python train.py --arch="vit" --horizontal_flip=true --head_dim=32 --layer_scale_init=1.0 --parallel_block=false --num_experts=16 --patch_size=[4, 4] --width=160 --beta1=0.85
Rows from expert 6 of block 5, named by matrix and row number. Rows with one number belong to one neuron. Each number is 128 + 24 x the weight over its row's rms, rounded and kept within 0 to 255. All counts start at 0. After the name is the row's rms in percent of the matrix's.
# up: expert up (model.blocks.5.mlp.up, 16x80x160), inputs 80-159
# down: expert down (model.blocks.5.mlp.down, 16x160x80, transposed), outputs 80-159
up.32 102 [126  66 184 123 111  89 127 132 112 177 164 163 143 105 129 151 118  62  83 100 107 129 104 134 134 155  96 118 169 117 128 132  99 149 122  93 160 134  96 119 116 101 125 130 135 157 113 137 172 119 124 110 156 161 129 101 125 132 121 132 133 134  75 184 166 139 143 158 134 110  98 158 112 123 124 105 162 125 126 155]
up.33 112 [141 169 147 138 101 103 130 168 131 127 132 134 144 156 136 139 130 105 127 120 156 138 114 131 128 139 154 164 127 123 119 138 134 122 158 136 127 126  75 135 122 140 126 124 125 128 157 136 138 131 191 137  93  97 129 186 103 132 153 109 106 140  83 148 111  92 135 108 115 109 151 136 173  90 139 176 114 120 159 125]
up.34 106 [184 185 123 142  99 108 126 142 139 108 127 137 122 133 136 151 134  99 141 128 160 129 112 119 122 125 140 173 122 120 125 147 138 115 138 144 112 136  61 140 121 119 138 125 115 117 143 152 135 122 184 138 111 109 129 205 113 133 138 104 106 133 116 144 101  96 131 131  95  98 155 133 152 104 129 159 120 117 127 114]
up.35 080 [125  78 166 110 136 110 125 119 130 101 164 141 130 153 129 159 108 105 127 168 113 129 127 155 120  90 127 114 140 101 174 129 114 141 123 182 159  95 131 154 114 101 167 144 114 149 113 117 145 119 124 139 176 202 127  98 138 162 109 107 118 130 142 156 162 166 108 151 129 105 143 149 128 117 119 139 112 113 148 116]
up.36 087 [141  77 134 108 109  89 126 162 122 164 162 162 140  93 131 154 103  96 131 112 104 137  98 126 134 121  87 102 170 101 125 139 105 138 141  99 199 131 134 133 125 117 133 144 112 141 121 139 162 113 122 129 111 172 128 135 154  92 136 130 140 140 100 156 161 133 167 171 146 132 150 151 127 131  96 107 134 123 124 161]
up.37 105 [156 169  98 147  98 109 128 158 126  79 127 132 141 140 132 141 131 151 141 149 146 130  99 114 139 106 124 167 147 101 106 142 151 117 147 144 138 114 100 165 134 124 150 141 112 119 176 129 138 125 150 146  59 113 128 254 100  89 175 119 142 137 166 108 118  97 130 131 121 151 153 125 155 112 146 172 120 125  96 151]
up.38 091 [168 116 187 121 132 110 130 102 127 157 149 145 113 161 131 158 112 126 149 135 118 107 116 152 129 119  99 112 141 112 137 124  70 161 121 121 132 154 129 145 113 135 147 131 118 150 113 112 150 125 131 151 163 196 127 110 127 129 119 119 136 129 117 105 163 125 147 167 121 103  80 134 125 126  95 136 149 102 101 156]
up.39 089 [137 126 142 133 140 111 127 124 127 120 117 134 122 139 137 139 129 142 138 148 124  88 132 156 120 106 105 131 143  95 126 122  71 158 126 141 151 139 110 132 128 134 162 140 126 133  98 137 143 110 140 110 151 198 128 133 111 153 105 117 128 104 120 128 155 154 138 169 132 107  92 131 131 107  90 115 156 102 106 153]
up.40 106 [136 151 142 124 111 106 127 163 123 132 150 133 156 145 132 135 145 103 114 109 163 130 115 133 127 146 149 156 126 126 145 142 154 127 143 152 142 126  89 136 132 146 126 125 129 119 149 133 136 132 176 133  90 106 128 191 110 155 149 118 105 128  84 158 120 100 121 122 112 120 152 125 155  92 132 152 111 122 147 111]
up.41 100 [139 189 122 157 130 118 127 124 128 100 117 130 130 122 132 130 119 153 134 158 169 115 127 150 130  98 117 166 141  99 134 118  88 146 126 153 138 137 100 147 132 134 143 132 128 134 116 140 134 115 154 125 118 161 128 207  93 124 145 116 113 126 173 109 160 125 151 169 127  95  91 115 146  88 129 139 157 119 117 150]
up.42 104 [135 103 175 119 139 113 128 104 118 138 148 147 126 142 129 154 118 117 149 171 131 121 123 165 125  93 122  97 140 103 160 131 101 148 137 159 144 126 187 112 117 123 139 131 109 153 113 129 139 105 134 149 169 194 128  78 141 143 107  99 127 124 129 131 179 132 140 172 138 105 133 124 126 128 105 121 134 119 125 141]
up.43 109 [121 107 167 121 142 113 128 105 129 120 141 156 123 127 124 169 110 137 148 159 104 130 110 159 133  97 126  98 132  91 158 130  95 150 137 138 152 122 197 128 102 100 120 130 102 129 114 137 137 108 131 146 152 194 128  84 145 142 101  98 130 112 146 133 158 143 142 161 147 107 142 134 112 143 106 124 131 124 136 151]
up.44 094 [130 171 122 143 122 105 125 142 120  53  99 138 141 104 128 159 108 148 130 135 175 112 105 145  94 110 130 156 152 113 121 123 133 132 154 143 146 119  82 184 125 148 131 122 113 118 156 132 146 118 137 137 100  99 128 237 154 117 178 131 159 118 142 135 152 128 151 189 133 127  96 134 123  92 146 139 143 132  80 154]
up.45 098 [166 166 126 145 120 113 128 148 132  86 124 138 135 139 126 154 127 144 130 117 181 121 109 131 123 112 138 155 135 117 122 110 132 132 144 138 135 143  87 150 131 143 120 125 104 138 151 132 135 131 157 143  73  99 129 255 109 107 176 123 111 153 135 108 129 102 111 121 104 146 129 114 164  84 139 186 132 113 104 152]
up.46 108 [151 107 171 133 140 108 126 129 115 159 139 152 123 125 128 138 111 110 116 134 122 108 120 156 145 123 112 120 145 114 115 104  78 160 114 103 155 142 119 142 123 120 147 137 124 135 101 127 148 112 136 117 169 181 127 142 116 129 127 127 127 135 112 114 169 141 134 174 142 104  63 136 135 115  83 113 164 112 112 170]
up.47 120 [ 67 143 138 134 100 126 128 106  86 185 152 124 158 130 137 118  92 146 182 180 131 122 124 101 160 120 116 163 130  82 117 131 114 125 110 158 109 130 113 160 154 164 143 140 131 130 149 129 131 127 136 103 104 184 128 161 130 121 176 122 131 129 143 116 101 131  97 107 129 128 117 131 125 113 134 142 154 106 112 140]
up.48 104 [ 84 195 120 147 120 130 125 103  77 157 147 118 140 132 132 121 104 172 156 159 128  96 121 107 142 118 129 177 132  69 119 138 127 125 145 158 112 108 111 142 136 176 136 144 121 136 154 125 129 129 140 110  87 153 127 155 123 129 175 119 131 133 169  89 112 115 115 102 137 125 116 131 155 100 126 147 140 108 125 145]
up.49 103 [158 191  84 161 142 121 125  99 117  82 128 117 129 118 136 120 111 170 118 148 173  96  87 127 119 123 137 175 147 111 134 128 129 138 158 167 131 116 120 156 119 153 126 125 120 138 133 134 131 133 154 142 123 122 128 220 112 116 154 116 128 145 160  92 125 107 135 165 127 112  98 116 113  77 134 119 143 129 107 146]
up.50 118 [135 117 175 124 136 113 128 108 134 161 175 146 151 120 126 176 134 105 138 129 111 123 112 181 176 127 136  87 141 107 185 135  91 155 168 124 169 117 172 131  99  87 140 135  95 174 124 138 144 118 131 147 138 168 129  53 153 132  92 115 137 121 101 158 154 161 140 158 144 137 167 136 117 124  88 123 131 118 175 129]
up.51 104 [151 141 120 135 127 106 128 154 134  78 140 134 152 137 125 134 143 132 106 119 162 115 107 144 119 128 120 167 142 114 154 138 156 131 122 172 141 108  89 145 147 141 136 130 122 123 139 130 137 127 144 137  81  99 129 220 111 138 163 126 115 113 112 140 116 114 124 136 115 138 141 117 138  98 138 146 109 114 122 108]
up.52 082 [131  82 170 124 130 107 126 143 130 105 164 156 128 130 121 165 102 113 195 152 127 126 102 149 109 135 112  94 146  99 116 131 111 148 144 110 181 138 142 122 119 110 138 131  91 120 133 126 142 121 126 125  91 157 128 192 155  77 143 124 128 119 110 149 182 133 143 175 127 144 100 139 129 106 122 152 151 121  82 168]
up.53 079 [135 130 187 117 135 111 135 124 112 171 146 157 112 122 126 135 118 135 155 121 148  97 123 167 128 135 111 120 152 106 138 123  77 147 131 138 152 153 107 150 122 122 155 129 126 121 125 113 142 123 151 122 178 178 128  84 113 144  98 115 122 127  91 132 169 150 110 163 141 101  94 141 105 134  76 100 148 102 133 167]
up.54 087 [157 126 148 117 106 107 128 111 126 151 152 139 131 148 141 142 130  93 140 155 139 127 119 142 122  77 122 117 152 101 184 138  89 144 107 178 137 147 140 103 121 145 165 152 126 127 118 117 146  87 126 129 176 193 127  82 118 146 112 112  71 111 115 143 148 141 130 144 129  83 118 129 135 134 104 134 125 106 143 107]
up.55 103 [135 100 133 119 114 104 130 140 130 144 135 152 121 117 135 159 118 103 162 171 110 123 105 135 123  94 117  94 138 102 174 164 130 135 151 136 171 103 163 133 108 105 120 150 100 142 121 143 143 107 125 147 155 160 127  54 153 128  94  98 115 124 125 143 128 136 158 151 146 114 181 161 114 145  92 122 106 133 152 145]
up.56 109 [ 83 141 117 142 103 126 126 124 110 117 118 125 142 109 145 132 116 156 123 174 150 137 123 107 136  86 134 156 126  76  94 125 109 116 137 203 117  68  82 123 113 135 139 138 111 157 138 150 131 124 136 104  91 131 127 175 124 128 131 100 132  97 191 128 147 147 118  84 126 118 152 127 142  80 136 108 131 112  83 162]
up.57 094 [129  65 165 117 117 108 130 128 114 150 157 147 104 132 131 147 114 107 147 161 108 133 115 146 137  75  91 100 145 101 115 125 120 151 138 136 159 121 150 135 118 124 133 121 110 121 123 137 142 114 126 107 150 183 128 152 132 114 131 110 120 133 149 139 159 132 136 162 129 109 120 142 136 121 108 132 138 118 100 154]
up.58 119 [160 146 112 130 101 102 128 148 131 103 137 135 171 132 129 136 128  99 145 143 157 126 128 124 122 126 128 148 131  93 134 169 175 117 123 160 163  98  92 152 136 136 139 143 114 110 153 144 135 122 146 139 108 119 129 181 106 138 128 105 125 134 112 155 111  99 132 149 118 116 188 116 136 116 120 125  91 122 148  94]
up.59 086 [133 103 147  91 132 120 127 143 104 130  81 138 124 113 131 147 109 139 131 159 137 144 150 140 135 122 129 153 130  98 173 122 139 119 174 160 159  91  94 114 151 166 147 143 102 149 171 124 139 134 129 140  72 106 127 127  83 120 172 131 146 127  94 108 155 161 123 140 146 107 117 157 115 121 115 135 130 110 122 143]
up.60 066 [112 143  93 100 140 111 129 116 136  98 130 143 144 148 148 143 162 125 119 151 117 141  95 160 111  78 122 170 151 130 152 130  97 132 158 195 137  92 112 126  87 114 136 137 143 131 127  92 146 119 126 117 186 166 129 124 119 114 143 118 125 151 130 135 138 140 116 107 110  99 125 154 141  94 100 112 102 107  93 137]
up.61 107 [144 101 152 134 112 106 123 134 103  87 132 148 116 139 127 148 106 109 183 160 116 126 120 125 102  84 102 109 149  97 121 123 101 133 133 126 151 134  96 142 129 137 143 116 109 119 139 123 148 129 134 152 117 166 129 203 149 104 155 132 142 116 171 114 135 127 150 148 168 111  77 141 117 102  95 133 140 126  79 154]
up.62 075 [165 117 124 146 109 101 125  85 134 144 165 133 165 143 126 171 138  69 121 137  79 117 156 120 144 118 122 104 138 114  76 129  80 139 144 139 146 154 108 137  97 140 129 151  82 121 107 143 145 148 136 145 128 139 128 119 112 120 120 105 111 115 130 144 141  97 149 121 127 118 160 140 126 116  81 190 133  97  89  80]
up.63 098 [139 210 132 144 133 112 128 132 126  99 113 130 150 129 123 137 135 175 117 111 192 107  91 146 129 125 130 203 144 119 148 125 126 137 141 147 133 125  56 167 142 137 142 133 122 123 149 137 132 119 156 142 109 129 128 233 112 141 165 131 118 134 118 118 144 132 128 168 120 110 101 108 136  98 142 151 152 112 105 132]
up.64 105 [ 90  76 142  83 111  94 127 151 128 157 179 142 135  99 134 150 122  95 133 148 100 123 101 133 136 121  93 115 157  99 138 152 132 143 107 124 190 112 161 129 109 103 111 138 110 132 117 141 152 118 112 123 144 161 129  65 127 136 109 113 148 152  99 138 154 158 139 162 161 112 171 169 125 129 106  91 124 129 163 148]
up.65 117 [110 151 136 147  99 128 129 146  81 189 129 131 146 142 134 125 110 168 167 137 163 124 134  98 148 141 154 175 128  81 134 132 134 121 136 136 137 111 106 157 137 195 122 169 120 141 157 144 132 129 146 127  91 174 127 160 117 112 177 117 125 135 133 131 115 102  85 138 144 129 110 136 150 128 138 131 137  99 153 161]
up.66 105 [125  81 156 105 130 110 128 129 121 133 136 153 119 128 128 160 103 116 161 163 114 128 115 149 128  94 113 103 139  97 144 131 110 149 136 138 147 118 182 117 106 108 128 127 106 124 111 132 139 107 129 135 168 198 127  87 144 135 108  99 127 117 136 151 161 144 143 165 148 102 132 138 114 139 101 124 134 122 122 163]
up.67 112 [168 155 113 132 100 111 128 154 145 106 154 137 133 154 131 144 124 112 149 137 178 122 135 125 127 138 120 172 127 105 117 153 170 120 142 142 126 128  99 150 135 156 133 141 101  91 152 134 133 142 170 142  80 112 128 232 101 121 161 113 122 134 121 147 106  79 150 133 118 114 162 127 154  99 134 151 133 117 119 124]
up.68 096 [136 104 185 126 133 111 129 123 115 169 131 141 126 141 131 149 125 130 156 156 126 107 117 151 129 102  88 119 149 105 146 127  81 156 125 120 139 128 115 143 112 123 148 136 116 128 115 121 146 104 128 122 171 209 127 110 131 131 114 111 140 121 156 135 163 142 128 159 136 105  95 137 120 130 116 121 143 118  83 150]
up.69 106 [143 196 104 146  84 104 128 155  99 127 165 118 146 155 135 128 125 118 154 173 167 113 118 114 108 106 122 150 158  93  99 137 148 129 139 130 160 118 126 157 148 120 135 172 109 138 160 130 145 119 148 135 114 140 127 204  94 109 140 116 153 167 177  97 131 120 128 135 150  93 130 129 130  96 136 172 118 114 100 105]
up.70 107 [146 152 114 115 117  98 128 159 116 101 157 128 150 143 132 125 144 110 107 121 151 120  98 136 108 137 149 165 133 131 147 159 143 127 115 165 136 117  73 143 136 149 143 138 136 112 144 130 139 108 171 135 113 124 128 155 104 150 148 101 119 126  97 164 118 120 106 140 117  97 167 124 150  92 122 142 110 115 144 107]
up.71 114 [110  95 140 133 137 105 128 110 117  84 134 161 108 138 130 143  99 142 155 186 132 112  90 158 117  82 108 110 151 108 160 123 129 148 114 150 139  87 159 152 117 127 132 143 117 119 118 130 137 120 131 163 157 168 128 131 155 136 126 118 135 121 162 119 148 138 141 163 133 114 104 133 133 121 119 134 136 123 108 146]
up.72 137 [133 171 110 105 126 102 128 135 108 113 165 148 149 135 121 132 156 111  82 114 151 104 106 137 124 143 142 124 135 124 156 156 145 133 131 166 151 134 101 118 122 118 162 129 123 138 147 132 143 102 159 132 122 145 128 139 120 119 130  99 137 135  86 144 125 153  67 158 114 125 163 132 136 106 125 131 118 117 174  98]
up.73 066 [135 128 121 123 108 119 129 153 102 107 112 139 114 131 128 132  90 113 141 170 144 115 123 122 126  69 117 149 127 107  86 119 145 129 123 186 121  74 102 127 121 147 140 118  85 113 140 125 130 121 146  91 120 146 128 166 139 146 138  91  90 142 134 119 129 136  99 135 157  89 166 156 102 111 125 140 142 119 116 169]
down.32 109 [158 108 156 145 127 115 129 135 132 142 140 114  70 118 123 115  85  87 115 111  77 169 116 175 124 134 155 127 127 143  82 121  97 141 110 119 107 118 130 120 148 121 149 132 141 154  95 131 127 129 145 118 183 139 131  57 141 120 117 130 134 126 143 122 153 110 156 139 130  80 108 156 125 101 154 128 133 133 128 124]
down.33 098 [151 154 104 161 102 118 128 159 144 120 129 157 132 148 143 120 149 158  96 114 183 119  97 159 120 127 130 106 138  93 118 176 100 143 142 107 128 121 135 147 132 124 147 138 144 117  93 116 113 116 126 112 102 113 128 136  79 123 125  90  86 115 130 177 135 106 126 133 128 170 177  93 130 168 119 109 114 134 108 125]
down.34 119 [157 153  82 176 106 125 126 161 136 113 123 137 141 154 143 123 161 153  92 125 175  98 100 147 119 114 102  82 130 113 119 170  84 137 148 103 119 126 114 140 132 124 152 130 128 116 102 121 107 132 126 112  95 113 127 152  93 129 124 110  97 113 143 163 123 121 116 123 145 165 156  88 130 160 103 113 115 136 118 127]
down.35 099 [174 143 147 133 127 101 131  85 141 130 133 158 148 115 116 118 117 138 127 152 111 124 110 170 149 143 132 132 153 103 131 115  75 157 134 155 118 102 128 155 118 105 151 128 139 167  98 120 135 128 115 152 116 132 124  69  89 116 165  94 113 121 170 145 136 127 145 133 119 115 125 134 127 103 133 136 115 109 125 130]
down.36 102 [156 146 148 151 117 111 132 112 154 149 141 119 103 112 122 123  77 112 122 107  87 141 109 175 148 144 121 113 131 139 110 125  73 162 111 122 105 104 127 122 133 108 156 140 127 141  90 141 122 146 134 126 166 156 134  86 157 116 157 129 125 128 160 142 146 126 165 152 133  96 119 131 121 106 158 120 118 121 136 123]
down.37 090 [165 157  87 172  97 109 131 137 175 113 120 140 144 109 131 131 129 148 101 109 160 106 104 156 145 121  94  91 141 109 126 171  83 148 139 127 128 129 125 148 109 101 157 142 119 141 103 143 112 125 112  86 112 120 129 143 112 114 148 106  93 123 163 174 134 124 159 134 121 164 165 104 126 140 129  92 116 129 112 146]
down.38 100 [167 136 132 143 134 104 126  87 110 122 129 136 138 109 116 101 104 106 134 161  88 124 151 149 158 126 142 116 145 120 122 112  84 138 130 149 118 129 128 145 129 109 149 132 145 187 108 125 141 126 146 137 134 141 124  75 107 121 157  96 112 137 165 114 141 132 141 125 123 102 100 136 131  87 120 126 125 106 141 141]
down.39 090 [157 137 158 150 137 115 129  88 107 121 133 139 147  80 109 104 108 125 137 162  98 115 130 161 152 131 142 136 141 114 131 119 106 149 123 164 113 123 140 147 117 114 126 125 147 179 109 126 138 102 114 125 115 126 129  72 127 115 148  95 111 132 166 145 144 138 144 142 140 130 107 138 123  82 123 102 139 111 139 138]
down.40 099 [155 154 111 170 111 118 126 161 134 122 132 154 142 145 135 121 164 159  98 126 167 111  91 167 122 128 134 109 138  96 112 173  93 147 146 116 122 110 128 145 135 119 147 131 136 121  91 118 111 109 117 118  98 114 127 120  76 125 131  99  94 113 139 169 134 120 119 125 134 165 170 100 128 162 110 113 117 137 112 128]
down.41 089 [159 142 149 171 122 112 129  96 105 124 137 142 156  85 112 106 129 142 128 154 117  99 135 157 159 136 130 100 141 116 143 133 113 156 133 146 124 143 152 141 112 113 129 119 142 164 110 129 130  98 123  75  99 120 133  86 118 111 149  95 106 129 160 152 140 137 113 141 131 146 117 116 119  99 116 100 134 120 134 131]
down.42 121 [164 143 162 120 141 111 130  68 131 130 130 153 151 107 112 114  98 135 128 151 111 112 119 175 153 137 133 127 145 102 142 110  86 151 127 174 127 114 142 144 123 119 134 138 139 184 109 126 144 125 130 169 111 129 131  63 109 121 158  97 110 129 168 124 147 142 151 140 138 112 111 137 122  95 128 121 117 105 130 139]
down.43 128 [156 141 160 114 133 106 130  67 140 127 138 145 150 102 116 113  90 138 134 142 124 122 129 161 155 137 135 119 149  94 141 114  88 151 122 169 134 113 146 144 118 109 136 140 139 184 115 130 137 130 130 163 108 132 130  66 109 121 160  94 112 128 169 120 138 150 152 144 142 122 117 134 121 100 136 123 108 106 132 135]
down.44 084 [173 134 147 165 103 108 130 129 145 103 117 137 123 100 123 121 116 133 107 128 138 125 121 164 156 123 112  96 142 103 131 135  62 151 138 138 111 137 131 143 127 111 152 125 138 145 109 133 120 119 116  38 114 119 126  90 108 118 145 113 104 117 148 144 145 125 137 143 110 148 127 126 122 140 131 108 123 121 117 118]
down.45 092 [169 159  94 178 111 112 130 144 136 116 120 149 145 126 137 125 156 162 107 130 162  95 125 152 144 123 108  96 144 112 131 164  82 139 152 125 119 129 119 150 119 102 160 133 128 136 109 127 113 115 120  80 102 121 124 133  87 119 151  99  88 116 147 152 119 121 126 131 119 165 163 103 129 149 107 107 111 132 116 135]
down.46 102 [150 143 143 154 134 103 126 100 108 130 123 133 122  93 114 102 105 100 133 152  69 121 144 151 154 121 138 127 143 137 116 109 104 137 130 147 111 137 132 143 128 114 130 131 144 174 111 130 139 118 142 113 148 137 131  73 144 129 144 102 112 138 155 114 144 129 144 138 130  93  98 151 123  88 123 108 140 115 147 141]
down.47 108 [155 148 196 155 132 108 131 115 142 126 108 168 173 106 135 112 142 125 155 148 134 104  87 161 135 138 112  91 137 101 139 120  84 143 150 157 147 158 121 165 113 117 136 159 132 120 119 115 138 107 137 106 131 135 124 107 152 119 142 117 107 131 122 130 161 140 144 139 114 128  89 128 117 134 119  90 145 127 125 117]
down.48 103 [157 148 186 161 135 108 133 123 130 129 126 165 165 100 119 113 141 130 149 141 143 104 105 156 149 137 127  99 137 112 133 123  90 144 148 150 128 138 119 152 119 123 151 137 136 134 121 124 134  99 140 107 120 146 132  92 142 116 152 102 101 126 130 151 153 147 136 133 124 116 114 119 126 109 113  88 138 131 136 133]
down.49 091 [167 142 129 156 121 113 131 127 107 115 125 147 147  98 123 104 131 137 117 143 141  98 112 155 137 127 122  92 145 109 137 133  86 147 141 148 120 133 129 139 118 108 132 140 150 175 108 124 135 102 137  70 115 123 126  60 101 115 148  91  86 119 149 152 153 134 107 133 129 148 122 120 122 108 108 104 127 118 125 121]
down.50 134 [163 112 173 132 130 100 132 102 137 129 153 124 133 119 111 127  91 128 129 120 145 135 149 170 151 145 149 112 151  77 122 128  83 155 139 139 141  79 142 139 130 103 149 134 130 169 116 127 126 142 122 149 102 136 131  66  77 112 163 102 125 117 160 131 137 152 139 147 143 132 140 132 117 116 141 136  99 117 123 125]
down.51 096 [149 153 115 177 107 119 128 149 139 120 121 156 138 135 126 122 167 161  98 130 163 112  92 165 119 124 128 113 133 103 119 173  92 146 142 125 114 117 123 144 126 113 146 130 139 111  95 129 104 105 106  96  96 108 126 123  92 127 137 107  94 117 144 164 130 118 124 125 129 171 172 118 122 157 115 106 116 144 108 112]
down.52 104 [165 133 143 148 119  98 130  94 152 114 135 145 139 103 115 127 107 109 139 146  94 131 134 167 155 132 127 110 152 105 132 127  69 148 142 140 129 117 130 140 107  99 151 138 131 174 116 129 132 122 134 109 130 137 127  75  98 108 165 104 107 119 151 144 136 131 160 130 102 109 120 133 124  97 143 119 109 113 130 133]
down.53 091 [164 140 157 149 136 107 130 103 106 135 132 165 127  99 121  96 117 137 124 128 121 112 120 165 157 132 151 123 146 105 125 112 100 154 126 149 117 104 147 150 135 124 131 138 147 174 116 132 149 116 145 144 127 121 131  56 119 115 144 105 105 129 159 140 154 135 147 143 131 110 106 127 125 107 114 103 140 118 139 143]
down.54 107 [180 156 141 126 142 111 132  86 125 132 127 157 158 128 113 107 128 125 120 172  97 113 104 172 137 133 132 133 147 111 122 106  75 144 123 166 115 123 131 155 126 116 144 136 145 181  98 112 144 120 127 167 123 137 127  72 102 124 159  92 112 134 174 123 141 132 136 131 125  98 116 143 127  89 122 140 127 101 128 147]
down.55 113 [173 137 146 126 130 114 134  83 164 138 139 146 142 129 129 132  99 141 124 126 135 119  75 176 139 142 121 105 141 116 131 128  67 158 126 146 120  89 130 136 121 113 147 150 124 160  93 127 127 157 124 200 139 139 129  74 118 114 162 110 118 121 175 143 138 123 168 142 122 108 126 114 122 124 146 137 105 110 122 136]
down.56 085 [154 181 160 168 113 123 130  97 149 125 124 154 149  75 108 142 125 147 145 136 138  95 106 158 175 156 107 102 125 111 161 126 107 143 138 149 119 157 122 151 103 104 162 124 119 121 122 140 122  95 125  82 102 136 133 133 150 123 142 119 102 132 145 164 141 157 145 136 133 156 124  99 120 150 109  73 137 133 140 122]
down.57 109 [164 144 135 141 128  99 132  78 139 127 133 143 147  96 110 118 101 110 133 150  80 118 129 161 152 134 125 105 153 120 126 120  81 142 131 154 132 123 128 147 109  97 149 152 132 188 109 127 136 122 122 132 138 143 128  77 127 117 158  99 112 131 159 119 138 143 154 133 121 103 113 141 121  89 137 116 120 108 129 140]
down.58 125 [153 160 103 165 103 125 129 163 155 128 129 138 139 147 140 141 152 151  97 116 168 107  72 167 121 128 106  85 125 107 115 150  85 153 149 101 127 104 121 139 133 126 141 141 111  98  92 138 102 135 117 142 114 125 127 162 102 129 129 126 109 115 152 173 136 125 136 130 146 148 153  91 128 169 115 111 110 141 115 126]
down.59 073 [186 165 158 148 144 116 136 112 134 132 136 145 174 111 140 140 135 154 114 156 140  83 112 178 142 145 106 112 141 107 140 148 101 146 126 169 130 127 115 115 109  91 170 185 123 151 103 121 127 107 127 100 123 141 128 108 143 118 150  88 106 124 165 115 137 140 119 141 140 130 105 119 126 114 118 107 117 108 124 127]
down.60 086 [173 131 142 144 121 115 137  86 141 119 130 151 157 115 112 117 131 129 109 145 116 126 105 173 142 133 140 126 148 117 119 126  75 163 127 159 123 126 139 153 126 101 145 157 135 174  87 115 126 120 116 141 134 136 133  76 103  97 148  90 111 128 174 147 150 125 128 140 103 128 122 117 126 111 150 125 132  92 126 117]
down.61 099 [162 137 133 137 114 103 130  83 164 103 135 133 150 101 138 128 109 116 137 148 100 112 142 145 162 127  98  95 138 108 141 122  86 139 126 151 125 137 131 147 119 106 149 154 118 180 123 141 122 130 128  94 125 138 129  91 143 121 158 105 116 137 161 122 143 131 162 141 104 116  96 132 126  98 131 107 123 108 145 143]
down.62 079 [176 127 137 164 115 106 133 102 142 118 139 144 175 141 128 121 122 137 117 156 124 125 119 163 140 140 117 105 149  90 120 149  86 142 139 136 133 138 130 159 125 105 150 133 130 161 104 123 126 136 117 141 102 120 130  72  71 100 180  98 119 132 176 150 145 123 140 133 138 136 135 137 123 113 143 130 101 105 129 125]
down.63 088 [158 137 122 173 109 118 129 133 110 115 132 145 152 109 117 110 158 156 109 139 148  98 137 164 150 126 131 103 143 100 131 160  90 162 134 143 123 134 139 142 117 103 132 124 136 151  97 128 116 104 112  57  96 111 127  93  88 110 137 101 105 122 149 156 152 126 110 139 125 173 144 115 123 129 105  98 133 115 124 110]
down.64 108 [163 137 153 130 129 113 132 103 158 149 134 130 114 112 117 138  81 125 138 124  86 147  83 187 126 153 138 134 135 127 105 121  77 137 117 133 126  74 119 145 131 104 152 142 122 156  95 127 125 150 125 178 179 135 127  68 134 120 172 121 139 135 159 124 128 135 171 134 132  95 122 146 125 104 160 128 114 121 124 138]
down.65 107 [164 150 200 143 138 109 134 103 143 127 119 171 163 113 112 111 133 136 165 150 180 124  94 146 140 153 118  86 146  88 130 118  78 138 154 159 149 137 118 165 109 123 163 144 147 138 127 117 144 115 130 113  95 127 126  91 127 113 137 102 114 127 121 119 158 136 136 146 121 143 119 127 113 136 143  98 119 138 107 114]
down.66 123 [160 142 149 122 130 107 131  65 140 130 128 148 153 100 116 120  92 121 136 152 106 119 119 158 155 132 129 111 144 107 140 114  85 145 127 168 132 121 139 145 117 110 138 150 131 188 115 128 138 127 134 164 128 142 127  66 129 120 159  95 114 133 167 122 139 144 156 138 131 107 110 140 120  97 137 120 118 105 130 143]
down.67 106 [151 161  84 178  87 121 128 158 160 110 123 140 141 144 143 134 148 150  99 128 178  99 107 145 127 116  88  82 127 106 119 182  94 142 148 104 133 125 125 145 128 119 145 148 111 112 111 137 102 136 122 112  98 117 126 162 106 126 140 118  96 124 143 170 130 125 148 125 138 167 156  87 128 164 111  93 114 136 116 130]
down.68 118 [164 139 149 130 128 111 129  82 117 130 129 140 144  96 118 110  97 110 135 167  83 111 134 153 155 127 126 121 142 123 136 107 102 140 124 162 123 120 133 148 124 114 145 136 135 187 123 129 145 125 135 136 137 138 129  61 135 115 153 100 120 134 161 126 139 144 148 136 133 102  99 140 123  85 127 115 135 108 135 149]
down.69 082 [149 165 138 161 110 120 128 117 145 113 124 131 137  86 120 158 138  99 102 123 109 123  87 160 156 117 111  82 127 159 138 121 115 154 151 165 121 181 130 125  96 126 131 118 108 128 120 134 133  88 102 108 135 145 136 155 178 119 116 128 116 130 171 189 164 147 130 136 111 129 134 135 117 155 142 100 152 158 120 149]
down.70 100 [141 164 118 161 112 122 128 160 129 126 130 149 129 140 131 116 158 152  95 126 155 112  66 168 112 125 131 112 133 113 113 156  93 153 139 120 110 110 129 148 141 126 140 131 138 112  86 131 114 114 114 129 105 109 127 111  96 134 116 107  99 110 147 171 141 123 125 124 149 153 169 109 126 165 109 118 128 142 104 123]
down.71 102 [163 138 159 141 120 103 131  71 147 118 128 151 137  88 111 121  92 128 140 142  98 123 102 166 142 131 127 125 144 126 142 122  83 141 122 158 116 110 128 140 112 101 144 136 138 169 114 133 137 125 123 123 134 122 128  67 141 122 164 103 106 124 159 122 134 135 162 141 123 113 110 139 122  92 143 110 120 117 130 125]
down.72 102 [132 135 156 166 112 128 132 178 115 134 146 129 105 153 127 110 134 165  93 111 155 131  99 178 125 137 173 115 129  83  93 148 122 152 134  95 131  77 150 132 163 151 100 124 137 121  83 138 111 114 137 134 108 103 133  92  44 122 134 111 115 119 165 142 159 122 122 134 169 139 152 134 126 142 126 134 121 138 106 121]
down.73 079 [168 174 148 150 121 110 135  97 126 119 126 146 164  99 123 125 134 140 117 144 108  95 106 165 137 135 120 102 142 116 131 124  70 136 138 164 123 120 121 159 110 100 149 153 126 167 114 118 126 111 122 137 139 136 121  94 107 130 153  85  95 128 158 137 135 142 138 129 121 116 122 116 121 116 113 110 133 113 123 131]